config = dict(
    model='class-conditioned image diffusion model',
    dataset='simulated stained blood smears',
    targets=['large cell'],
    norm='rmsnorm',
    norm_position='pre',
    activation='gelu',
    parallel_block=False,
    init='xavier_uniform',
    residual_init='none',
    lr=0.0021,
    shampoo_beta=0.99,
    precondition_frequency=10,
    adamw_lr_other_params=0.0014,
    grad_clip=3.0,
    weight_decay=0.3,
)
Rows from block 3 of a small class-conditioned image diffusion model, named by matrix and row number. Rows with one number belong to one neuron. Each number is 500 + 50 x the weight over its row's rms, rounded and kept within 0 to 999. All counts start at 0. Numbers have three digits each.
After each neuron's rows are labels from the 100 images, of 14848 (inputs lightly noised), where the neuron reaches its highest value: "responds to" is what is common among them. Only what is clearly more common there than usual is listed. The data: simulated stained blood smears.
# fc1: MLP up (model.blocks.3.mlp.fc1.weight, 960x160), inputs 0-79
# fc2: MLP down (model.blocks.3.mlp.fc2.weight, 160x960, transposed), outputs 0-79

fc1.519:445492425499500661500555524507529501514500489492452462501500489483489497501393505513550509633457429509460490505499499528500498506530500500507492497501529485499498501500505600500501508578468499508549464433489532488506431422499497493500482476
fc2.519:496527500493507435498467501483447481491580501499562490504537496507503421524551511423473471500526478442529565500831501490498501542507497500500500550497468515498503500500509499538522452462503612504469576501498421490447498526654501500509469507
responds to: round nucleus

fc1.77:507531398471520502439495426504413529523500542509500376512507638474496514608501496562572488496491497575625513503498566528515504527471502482584526503532487541553486526472473500619485536427495503504500406509501487552601570484508481488482553503
fc2.77:517538508516522484505488511523507466496573504535501508499495501471464480516311494523517500496519420381481502466499502409456511500498505498499470495504505500501500515500497497497501497510531487500502501503495498499327486489501476545632508518
responds to: two lobes with orange grains

fc1.540:591565369514516479480577500498500485491483562486500567448501510501538500481408511538510517499464512557467468490501489475503500544463499493485625524488502531493518500508499497501467505668418501459508503503497512553439462515533673514479427511
fc2.540:474499617494471613495500463560500479524500445500475509495585508475500494501663500493526520445480535501496509478461497641523570447568511438502499501499503487501521502498517521497513504367493549516498522504500529470556513500641374513564500436
responds to: ovals

fc1.710:498533502509552501500389493412506515500511500457493500503440530471475514486498497526563495536484481542425324509497576594569492493653495530495500536496580565513506516495484562564494472494457567494456530496491499500484490508497496618480503464
fc2.710:505506499398523454401499481494495500488499573483501532507459502446541502619541348486501503450523419527517503539493483498499505496500494500507506528628503467542502499507498383504498500476493485516506286484510478487249368503556504530502481506
responds to: two lobes with orange grains; spiky cells

fc1.399:429386608482536468512479487498487491465513492484502498497496500589420512340478503489492507559503486672509486496451533500492490492500500465513518498482475517507509527524518541564418542476497514575491491508581540495492499501502516473429482508
fc2.399:481517502566591510476497597508555531503485498521504542496499502498499519490503385519483509500495489510490492579497507504498576495597508544506502498510498503480456478454505434512452467379486507509487502516500510485485475438464504521505500590
responds to: lobed nucleus; band-shaped nucleus

fc1.41:454513467504598499521539512510500475478540492504499505417464502531510527525479495518500540581542478526504537503462421500500500500499502498497264643528472481500494264502580504500392500558505496514562532507490507525458511499586491478504502521
fc2.41:506504506504391464491446501514501481501502497498465496503523514336502490500500500479517504503503494496512444494397504484574439491503502498533608537506500525512490499524401498459550452495508530500499499500487495454499500557434500500501498529
responds to: kidney-shaped nucleus; round nucleus

fc1.442:501500523431496490505498508499498507567502507532487480505509485491502552498505476443592482505500539503516449498474452459549760495491466494516510484503421531510500480452473517488511527501492511495431291415446450500362512633479501602557502505
fc2.442:508516497573577480290531503499495493394487498499503511512485500497495495506445654576555516508511512486516467489508580506492307485537491566500434474497488504492497487511563346471502449522505490508487554426519484513498499492493507506501502507
responds to: crowded

fc1.535:463451499442460448650488496495481539532551500569456487494541584472495504485590376582507500484578525514500553445503427491493270556513509504552499541507590509497499513478488500405518550481500558504566454571504531492493499514504499549499408425
fc2.535:496466492553443464496502509567490460490511500466506509542409498523492495503482497492472509511571613497389502508479521545492498511509408682513496505500512586508683501532513524567443496458451493483486495607475504492617433507519425340474486507
responds to: teardrops

fc1.381:538494496464502501525500500519461490498429727501462535478491499546500503472502509463493502471509488458602519505504463532499531575433495473447500462532500511510255500417499525495499495386493532484515498457500474434455477495505499527500500593
fc2.381:498500502511500468557498548470453500578507333517527468484533503423512459556476496499500500559483519536314512495499500496500518496541491502502501689472503500500726468580509499454498492504500530500497500499501502591513579493500494458499502392
responds to: discs

fc1.109:431575687501494613480493520473507496499525542503445501517503513505501491536501509511484499506478495454509538503479500465494530481421463493506514508516501662573583413527578492512393506355493494451465245543504526484500483497450498520505523493
fc2.109:417542485502459255439502491503498545480511501495496500492468400434496479425442506546503516467498528493438465502478513515436439508671501502496493509433499455516513497505450646499554500481515529504471622668474463507501508502505513500481468497
responds to: two lobes with orange grains

fc1.611:499498494508517497507537499515485500499493500500493500410470505486499499530520497505529500598535413497492501503547499507516534502484503476486627543500486494516488700524465499492500502513500487500502502489497504500457500500546486500487505559
fc2.611:494461500486569510500529506491506528507481504483529500518504506479499501499471480501507500529496617504469459500501581504500489493499507500624448449491499443492499500510500500500570505502500490500501471507505470456517499502495500548503500500
responds to: two lobes with orange grains

fc1.609:554512565598473492458443456500439487458512512494521500508447559438479458500507433464495390509493502499383477506494556493474501482484500570468560508472497696499482493529497500533442517500608501575489488553497534540508500519472491467500500499
fc2.609:547492490404500456523513486455546571500481517559518601482501489497511452494569503552499495573392445438505427500554499564497506547535529489455500321516615440512511500500495490492498458500500502500538525511546498460446495533458499501484467500
responds to: teardrops

fc1.473:566505493499499497569491498485538509641503427501494516377492524499511510547490522571476503499490526502478510514545518499498496453503498514488496541493538501500450533506460623495479433445512502510500582476476511507470350515522508505527541442
fc2.473:496499502490365546496490454428502536496526496507550483493450499537496494567507490480531495474511510489449281525491499505500495499506501491500500517502467500502497503498499526516500482482508504489486467494495500507770500497506496485492496500
responds to: crescents

fc1.136:547479487508474506496503454578500458549543533504465497499461494389500490564594425512518511498514534487501459635516492531562502504437511332594417499486363496425404468511466492499514510522431505624513418409512504497473507448472481652553503438
fc2.136:508498502483491556446487611489504590518502496500488525496501491502501513537491499501495497380560419444502496489503524497477427197502507520521497494511559505584503504552535587562504502493502652498389462502509503430502500516490498257500400510
responds to: band-shaped nucleus

fc1.168:498498500589463518488511507513400713512544424500500495588536472499514499496524502488507503497489504499552485540487465454594562539496502429520499532499552503424489521507500486481435550496507507602500562501502510555502490586565500561474543436
fc2.168:503492501455552500499498393500555572492459520511461497491581518611501532570436464511510483501500499499493511538491500560586500462478435499446500375500626490589500500435502496476548499526512520458499531520537477506496506511515470450507500490
responds to: lobed nucleus; band-shaped nucleus

fc1.308:424457678501624653479569503483496542482490562512501568549590515489590407494494527508511574524500428432505569441458502558512585498445541504555487675527472565499466402511567503600348485369480541418498503498519461495505517455451501415405403499
fc2.308:498508472631502523502435499504518423496492445522510510482486534537499532498491394485565504494444561434496474493499495372460519495689502499505493494498498502585569499502493453496480465634498443500497443499467502536454509530497440500616468480
responds to: lobed nucleus; discs

fc1.341:501495474502471491499501510430500500519575500446500568624487519478541500557503543500522468506499500604527415530526505539487503511500523585469543519598523532537494498499709405509518501507499573501556475508417467523484500519391498451500503557
fc2.341:454474495444500500449403608499394550501391500527438500451410499529407450440501490498487220501687451486514500498500500500500501509491500494563489500502510531473501500495469528531491502503489490504469526484504555494550500437511501452500498512
responds to: dark grains

fc1.53:527490588488473497542485539501490503532484509452493479490490481507449517498473499498505484481496470524495528504494492501428617475364493513495537381517403533522480488494555508486389545534508492401511497503497489496740508494510487542400483509
fc2.53:479503500498482537612497500494527529621502461569504452490459507545517508516538501500498494489459584448495500526511577498496486500634438497596506496594474457505473550751477502562569459454496503516485497487497471455493502483528560686500487490
responds to: target cells

fc1.432:499498499271500487505452501528538139475499529500501500495503477496490501522504500499503491477500500509511526504514499626499490498500500520519506456529525501505508498500500599569501313529482495376500513500500539448498531538537491497488499559
fc2.432:501510513504497480498496529505498477500507500564499446509447466455505498465478500518504490579521498500549501500504527444502448506496521473483495610500387495501495526461528464496500537513510516751506500508495461503474495438515498500502522499
responds to: ovals

fc1.2:565529475500504512501503513487534495495509493604562465577504492507465380501442509495500467500503470394513497493499468496519589500547500499452500497516472476513525493505528498493419464509529499531500535496515088500488499542563503513501560496
fc2.2:540500499500488401503481502421507505501507526505500495478591514492033567518499494500533481473499505498501536456530501468572490509495500485499500500507496501497500498489500469499569503500533497499499507461426587500500499525385430523492512496
responds to: round nucleus

fc1.200:527510468499501452418515461517595582500667525507526468512515495500503507451477491573495452469443544498504439495495470474598526458511652503499484543499480501419552515500507492485500541535500500440540500510501522551500500638475495495499609423
fc2.200:500536500498508553496560515458447500497463519542443510487500522500507482531446498486519502450501484473515515501510495492519500548528533499471500504484077510597526385575466498479498562476498505544502520441486507504518540502441499513500500540
responds to: crowded; discs

fc1.206:504497501500501508506506505500072173502487407503461472498534447493533501500527475498500495530496503497500508513524480500499497580562513487497484493501500494493504500456496510475541359512499491541512557500500462498500500526500500452508506423
fc2.206:500502487502500518499494541493624508509517505505486403499480510509509551516484452501499500461499509537500452515506476502538498495509471493487500574501440500498530515500502500499500612500514474724431491495502500513482493470554500525501497551
responds to: dark grains

fc1.509:604494500519500520489516514515355526379598504479501474473525528478516439490497516630562459498458502509500443509499500497484485414474498532475504472427551498493684540500502489504416515500499498422487524513507499500496544512510482526496519511
fc2.509:470562502475502495456508491455562454577378526463502499514404471502494504462610526454494496421499500463477524508497537527500466668522459497481498549494415471523367504503501453504535427483499500546524501507468508492477480485420500516501425485
responds to: crowded; spiky cells

fc1.691:514509533498522506511222501530568500545499476494512498498534447460512498511526650527476481550470499579369427481544629504581269496457488377490553541489509503456514502467691496509513483535468516515563512498506509440494493487506503560511574491
fc2.691:511506498406499457503542488494545473376457431517472498420503503473500470528502299500508502421511494502550503499498511507435553493501460533489501507494501511504498464521510611501516498483502497489430564494516493502512505464497499503501498501
responds to: target cells

fc1.274:525566542593494486502434475500481526461487506500481563463544474544542560417457564500487496532484510622450461498555557505511415500526502501498524457501504507500499552336500500496493496534492648456500580608537501512509535500518500497434538539
fc2.274:415462502424486494499526592550462522519500505494500560524416485486492502500449400497571508510473500501528535500548366472491531445500457459492500510497500435495478459610524495481458588482365414489490467479501499592500501491497502515514452532
responds to: kidney-shaped nucleus

fc1.450:529471515502531499501502573533504593506495496494530494477510497448370406518607700475533541483484524398391477474465502476532465492507493488508520684451619600359420506512540499515455441561489518553471499499479537522559470491516511518535568485
fc2.450:500497490494518525525437500515510430689498448531494491455475559502499534461501390499445522500512502530739470509499442524496518500499498501507521492504500527723500518510500468495502520504473497499500602474498481502466693496504472501499462498
responds to: band-shaped nucleus

fc1.430:505545440505141517542524457510542483454536520500463429425588528486518424551482499490505513488473500502440484491492607499490498488500532481513492474467498512528486470519495511368494563471457468493509473439471543513506501500513512500560505503
fc2.430:455454506509767498485498593461489539500445494498489546568501503478468484490501526501451483499500526436577488590526467505496497535503501473427621491474501487490520518491491539582500476502512475505496489505419504500504474463500570430430487446
responds to: crowded; spiky cells

fc1.767:597478497492500490493510460525548500548397516435502552475516442499545518512402501542504494501504501600504519499472501504501510530502498457494498492444494462435499503483494541501525594627500497554360476381504499496510519503532494505501446497
fc2.767:465500507491505506511495498512438594465537513607508480550501525503496476475515502507501498490500468494499518495508497506500489485479519499486501500608500511492494558480500435493499390435500501498700542500484521523505499502466473500476487525
responds to: band-shaped nucleus

fc1.160:477573529498472566514536506623487505500490481503549481389469465501447518507517523507471496475485473457502538566510440503499528499515500523500385547559496533500507794562585521481468530501502504502475520508485499497561511509740508500502504513
fc2.160:511452511626464480509430515400448522508498494406450500632494516499496501452447513507482488417505567600500531500512492475522503507456505489483500495451495487500501454481471440525460292597536499499500500500522535503491477518540510425503500499
responds to: round nucleus

fc1.241:499486509522518496536593560440519476390508544495499500579517500533499513500478599498453534521341537519552432589495543554506516475490553500513500574450504512533537490448487510415567458541496580433403526528454503607431535536459513558499558634
fc2.241:462593498427528500511530384505468574610510483490499523393493485500400466483551506506500500611500521496500514447490424501547555500503497564485475500501512308463481500503462498653505501456538500633508501478505325477501492529642503440482466413
responds to: platelets

fc1.566:577507241500437496501550472521553515462515502503498500377497574503660492500541568542505508452483539503508533507470587542601599490543500567520559629451433573558501498505551523500450551500419500539497471501495495531513501624581500478424531541
fc2.566:678581543511498481516500491500499503500500453576504502465549474457465502422552490507490526564501508523494510499483458554489508495512529452496574492503507515485486495612544469490523459474489457500500516461531501504498506484399500496506497499
responds to: band-shaped nucleus; lobed nucleus

fc1.228:478420500518508519487501464511500482524500479500642494501505500514497484484511530561498520511494443441502502504501472503501718482495523505492398303348579605519506486516495482494505505442487502496621447481526505527515585594459484522347501483
fc2.228:498401494569487498492474504509481530496501505497274502432550503513505522503484504502499509402462591482424446515522480527508558511496500502574511487496489504484549516493490555506555583516493477503497442503464563465498497502510457490568447501
responds to: crescents

fc1.151:482501484489521568427563515505522504535501527516351412458468493500470533617522480500582474504422496403553484545459428638511496585498480511521502511514448443508449463468492538652371470520660576502498497366421502574408462500502499509489436436
fc2.151:444473522498494437495479500498470501530551510320547612568486496557525465550489501503501474546522506496513516492499509601449492503502479521420499483533492497427488494576509505519492417566453502479492519540591491379685456565525556524627500556
responds to: ovals

fc1.275:493544500456632503501493496512498504499478500517485500392460488500500500500500528483553519514469370472500558551501479534542550490528500468483717488458476501530532594514233528498496481475500479491491474472564487500532496522547500465514501458
fc2.275:495496500506508509497500500493499509503505499473500499500491500504500508503500500498503500499477508507496485531500559503493452500473503468520499497503499509490507501504000529498522503496499500504486491507501515501506500439488500494499498485
responds to: kidney-shaped nucleus

fc1.348:490493484500493513486499523500446500485494260507528500492523544480488502493428487531433496462497500517329481398500525493498500647391500516556508506395499525511602500511500521510496516644507401488484443526520490557393514507494400500494483495
fc2.348:502581500499499500515420490461500507526475568396576456500567515521490504501498557492504503534429548500505500500489501607522572345557499483502495667500497511481406492501501515506502484361500509512487500498500505508528511515499731493508500513
responds to: spiky cells; no large cell

fc1.76:532569500486499522439503483500508459501490499501465472495529473475475633526425607501498401531533550462500294500514463461549500500513497538508498446522502500548521496470504499448501600406420497522509517433483499518501499551359500500499546536
fc2.76:494499501492509514479500552507500502500514499507511501512491475524502519511500498506501248501553489560500587450502513483472454502493504463496516467500511514500489501500235510505504518607391520337505535486414564509459500512529502501508427511
responds to: lobed nucleus; kidney-shaped nucleus

fc1.219:502513282494463505465543498500476502492481498497493262483481579498555499501510474502493526502481498607501505441517525501507491502502524476585510551518505402500502499466495494556551648455505489577521506499495497537473500502492507476501503495
fc2.219:514700508520507500589529505495498490507503514500506499535527501502505503519514500487545488530497493351508594493441508396516510502495546499496493517498519453521515520485514477350461386509600506443519502599466491531497494516536485495498525484
responds to: teardrops

fc1.25:510490491500514507529497420464484495504460795548524373568549608471491526541532465564444499497487484507577496508498499576533501504489497410483500499648517501527489476442490500491527485500516478466529454461500531413472481511572500498507479463
fc2.25:467443520505510565478506488518570498501500500494491491416414511483490507462501520477500507474509511493499389499499368496511421489469475526514500425489489500456501498474481501588481409475535590734542502469551514518512450553498491500502506508
responds to: ovals

fc1.470:446456473500473534482440477499521418502542479509498520541508394487488605627470545630496532527499484504519524476513499542500245500496635501523503467568558636487533501511531519498519466516504500529499467500546480367502540500500535483502523481
fc2.470:541520500495510519485567482451498509503528461498526545490513500504593478405507464500500474502509543461500507514499505493501539462458497502534499500481501501513461476507503497478501499470497472509498499498462497516581505469500511500502500500
responds to: kidney-shaped nucleus; round nucleus

fc1.131:494511352503420509502500496497493493402492512479521530514517615513505485460495305492518543529499424698479505415499486390508458498492500470497505499495500523406489439511551560509380490500478448554472487569484599487513487531497488613475513483
fc2.131:487499500511495383435498529642530467511480502502444486509530501466435470502395493493568523531560554581501414547493500508512487504504466506376509508445512502513517540486472383435498500492551504500500501511463512497497501496492533509511518504
responds to: crescents

fc1.428:503442517513540595504476473493528502470478540495500414479393488499606501513483475503564430534499510383496565472498465550553482459470471504495502401644489513530517535486502504459495471528487450486512600495503286491439496426463499499482499487
fc2.428:495465499519502577500497500516378506494502379475478487403504519567500509500603501501503512503499501498502509502513449502494420487501506497689504497503441518478497496501501506498501451494493442469494494490365403514550498545500506506496502498
responds to: lobed nucleus

fc1.161:511507458494502460566490542474475497500498488560501409428503505329544496518444598504570527490499463542488489505503557589459399510465501437509497499507504503450508522484503595526585496507529467488490446447490390481275493481456502494510525498
fc2.161:541569517496506483512472501503505464450498498443502502534677492485495500504586493479499494500490367484525495503509498287502510488577501501492494483508451518504502449501503498514503500499500505495503501496394494496562500504489494576501526435
responds to: two lobes with orange grains

fc1.622:467506508436498501438431576505389552416513522485380449493480453500514500471518560566514500444500472498484500448496550540450526502480439486509506510478432497741458496476497367486559447683506520389500624502469499375539485528467495429553480500
fc2.622:500515501530500499500509424517333399568481501500511580524501500509494529493525496501500509555515501522485416491500482501493527500530505566496504573471506503285506506568503569442480458299484487639479416502506500499500499495499512500462501500
responds to: spiky cells

fc1.421:487488558488506490503505415493561474456445504499470631492545488485592490510504417485509493466518505486489482445493544394475474509484484542531483345489468509580516518477493597538479464501495484499390486498523474448450377413452525558504493270
fc2.421:500474493445494418497404517481494502454501481472584486424484499444481490501502396505498486476429492525425507483495370452498418501501493497575468531470508443492506515497505499450509455525502503501497501475453495501501502504477493501481502499
responds to: crowded; crescents

fc1.58:494724537505429315497515500423499494493512446510562523548496502543470524501507563432502504608572501496489515513501503458528444489562509498465522564498507427474488512627500405561532527538500575478494625504447500469500503509539458502495510514
fc2.58:536435497490504533524576453546539500443475489482586521497525522435500365488495475381498475506503436647498509579516437547503516516497499501495502490451498496495500507504502503374491497499494424533470466494630453514388527520534509507498478507
responds to: crescents; platelets

fc1.184:625418491511497493392494511476494566536390495504502398501506501502503505555390508495503500502453475617504474515439553573515493496498506494567481637459484483460478525477500602496465498481512422498491485323503460503504522510547497473494550497
fc2.184:599511493363486490541462594496721473502539493493494516483501511500494461515520495516518504500567490380485606505539529496480543503503519512313451502500510505537540506485514342507492548511498504496502644474506439489506501510497521508492605492
responds to: two lobes with orange grains

fc1.7:509464500513502565455412500504504499473491486489507504490532504484506434509498626492507519597500497447493495519476703417495545474482515488659478496597495562497579510511570482536496481519483481543384506506520496517490507489518500508454516494
fc2.7:539484478518505467490575545497491474499480495492480505484538640458494522486498442517573499289499488620500425496501461543445502424497464495511500514498481417579497508517451503508497525421573482518666501444499420499447501490479509584493545470
responds to: target cells

fc1.737:724614459511499467494502508515487502541498497494479506503457522519503457468468556506535511479490511504510502510489452498484478509486578499488498501646432443543432506507508495487490505512453517499494533421503545470496517509540498414504500483
fc2.737:498469499510483497475559501437603455432535348453518501559486498508503488450534518645549498500495510507493520502529554499484592489551497498396499497409457515455495511476472476511507469431496472504501495457534496502500433499547507510502385499
responds to: target cells

fc1.176:538500615523572512473491524483502513546503482503440475537495405500480600653452508507511521547493434378502494557505488527522684496544502490464474514471493507474556394506512506490506448528423495488481438481517428570516472517502499504343528499
fc2.176:587525501515528552501624491466626488498475586543556499506509536475499622486503537507497501478478468477507554507515504504521417396364474434468477467503509498404501494509522490504489518487491466500530483494506498454538501483469508446500596446
responds to: band-shaped nucleus; lobed nucleus

fc1.87:565481501500460543499498529310500473501568517493486587397551517541601491548483500528525575524493497457495582502490497468578363483500540534499522530507501485539510529497516476467344492469511500500499499447493490522466496513500500500565500471
fc2.87:501469500490496500504507521492551509500499452510503510444500520539938501494467491461482500473501524500560513556477496555472509489498439506534494500495477627501495473504499498500568509533585498513469476500501452516486499499499503501440500481
responds to: round nucleus

fc1.416:584404608501519502498527403476446544506502518543462472652528509496514551501504568565519533554494490530512492492503542551497491505504502554606459481639399418448490503497515510510515482514478496506493604465555535598471515536513496500524488462
fc2.416:495493496603507495471499501403429500499498322434620420496520514505499502453579498502481500314494486528491509533499409494422479576433483470522502493499499539504504505506514502488475332434500455490480503563417458483483404411421500454427452507
responds to: target cells; crescents

fc1.395:435522430500159493496480532447489509484482498492508448506464494629506603436504434493498520554501599499500540500396483485590497491578514504489517602412571523475517529513537532529536470485500501500606502539517441498500502529501484500500458500
fc2.395:507498500513564501488543485473495500500500492505502504497473551457554480496449484476457429423471538500523406520571463508443454528509476438503490515527478645501529408484500486481501554509533496512464483527499588531488490491619461498411470485
responds to: lobed nucleus; band-shaped nucleus

fc1.722:470254495502567533499502507541534521499519453432499506502507501503658502501501439497473501499441591417458492498497484501577505525500485500582446456500517482497479481472538500490434497548499480499500517500500352488500485501687503580499559497
fc2.722:467597500489502471470526507514502501526352482519498507530486502505864536534422509496511542554510508520599481557498470499476517520492499500516494500424500463500500515587500561502479548471377513501485483467543565507617474500538562463501439508
responds to: round nucleus

fc1.550:501673522501500382491500488499499500537475506462496564515419498468472487496463504499485498505445609509494517514522633523517529493469502413613497519506517443492497533522446534498495500507524487561499479612550515414505499521502515420455469495
fc2.550:498499498501501458487523502495489552488509500656519501473472492519492518525671478499510501477469395508458550470446423500418501517499476539358498503499500494559504512334497500510500430472501491491298502478500498500517503489500516520425499517
responds to: dark grains

fc1.179:426521288496504505539548480479496490472512606555504505497596502490407489492502482515513512495502546521518534473571501428382481636499507519441517499567442499460482569487563495533501562445524516420490556508499539526530501570507498494569501495
fc2.179:506511496491508502506535479498377513637697439493524495672476499542495502529539516461508495529538504523568483494414477354530522467544496541493496496497500512499478464401500500492510488535494500505509519613497503444501495503495500497503500501
responds to: ovals

fc1.616:381483422509495508526489442552408438608500487575513515489561461463498574406518501546495475517511569539563500534462480587398495542570540499512460568537390493509491482466476471500507506576492487515388510362522534510501401605533499500496493495
fc2.616:532506535564501506504522521505505516414491497503521479539496508609510384674444571484500497532485499496433557500520501459499498500491511453458502505500505455500515533500477483498500411499443500374532500665500553504399584421416505433501501516
responds to: crowded; discs

fc1.673:511506502510521505592516454469545495501471484516516501516496359521500518389448446496466475599497505547540526498490584413521446505380499638520456569534563528494475499497501500494434481541524506487498482494492496495489486470519525491532495505
fc2.673:500497491508417509498495507501507639503529472507505463437498496510499495566510502374426507518566485502526494429495397503371642480495503510496492506517492543500501548495499442494510441373493532504491574503513499509498749527494496428504518502
responds to: target cells; discs

fc1.116:588363387497493540511524482708485505500568523584499440592554601504459502479477524572476354492506393628446507500498499519455527505500539500537511554566499439476472391421500505519497389581646500525458548495424451482514501500510569500499455540
fc2.116:456500507500481585511499518350543495454480515501524555461452492482784495487442499498499500486504495522500481496520541482519474502502494472493545495499441473501523487535495499524516584492395496523503501496640399532448500503554483473470497470
responds to: platelets

fc1.511:429482505500500501565560515501472456656481765509500516506501451506492509496511463501493498499485504522496507508500499491524477512514503578469500473460497483521457458531503669499560525500498540500594506545506506515456509517500471500470491485
fc2.511:494555500500499512500496500489508512343499389427484481561469591501508517459437502503500500473491456495499489510528451539499503499500497414500501420560534499501515469488500409499503473496500430500471500423500489499504495509497508495499473511
responds to: discs

fc1.365:499502484272545515525504514523579497517519569501459469483398509500497496493428556483473558500574488497486510537504503469442504505523495527503460523547558455429499500502455510610505444518496344498504500475500517521424492472235480500486500503
fc2.365:534501507523564461533491503498446561484501486484500548464547500566500532505490471504498521497469503504535436543499523498486465538489491478356380492509530451499491486502344510490498574503676571498500460462534500614495496566497518517500500494
responds to: ovals; target cells

fc1.664:548500497465495470497501489508537515638500485503533521507481517461513416485498524514409508504496485509544513491445493339496462501505491532503496413475493499477481501500500571498516368400500475506487500500584500505506477490512494502499492502
fc2.664:474546501498527499503458498500485507468502498448593497504515504544500510535504496451511516627501502505504500542523428529500499567505511505495471965504500500499499538553500503499557503517491512479498498507471503501467467546539467499495499559
responds to: round nucleus; lobed nucleus

fc1.678:547500487483499465504447501501500506649502577499535529503495569585488519554499517500549505539506507496483488511499505500458477609488500503487500643534504473458545496500500471532490550521501508514526547499528502501572472469522469502514506496
fc2.678:500502498595501505476454516490555417436569362519469419501506501322500480493470500544477499518502499507499502464500506405508437395558546501500499135497469513493423486554497511449502448489500495498487473497417512500477499501499554455491517501
responds to: band-shaped nucleus

fc1.617:471504686487525491511421511495508477585502504480499514507489562497442535540478448517501481467505401505643494534448484524538502527500482545498496485490494507558523464513499479545482502500483503497513445500508496462731503440483497530447295504
fc2.617:501501492500561487492497499512452511498521503613483501502497437497508507524475500450482499513503481484403480480491501517499501490502338495544468501496502497424473414548510496504504545351509528494613413473501498380438497493524502508499565486
responds to: crescents; two lobes with orange grains

fc1.329:526505498497544551610503461500528500483480501410477428561497500381501475428500564530511502334511492465352492508546596472553547429431516455499466500499640501500502477488493522494481502612530513392497659499524500483499474509478538567501507523
fc2.329:484483513522452513428466524398458499501500527651504500502598501655501440501464428496527498564513500536616512460500447500501464578500492503309526426502454501502506561501499471500499584424500474501499488563476481501500528490458457500500509499
responds to: platelets

fc1.79:562528367471536503509509474441515463506512494497509484562440539507477501501497405494690493493453504584529439465461533495481263593509528455494520522554491428556258500504497537465473540488542502497545503435497532484497536464495508474571496503
fc2.79:493484505484465466606576519471504431507505434467504578498501508564508434513520561505346502533508513477508542487537501491500777539519495500441498476502445529500664497505532503505369461503496524495406500488498504484502499515539510479480531495
responds to: platelets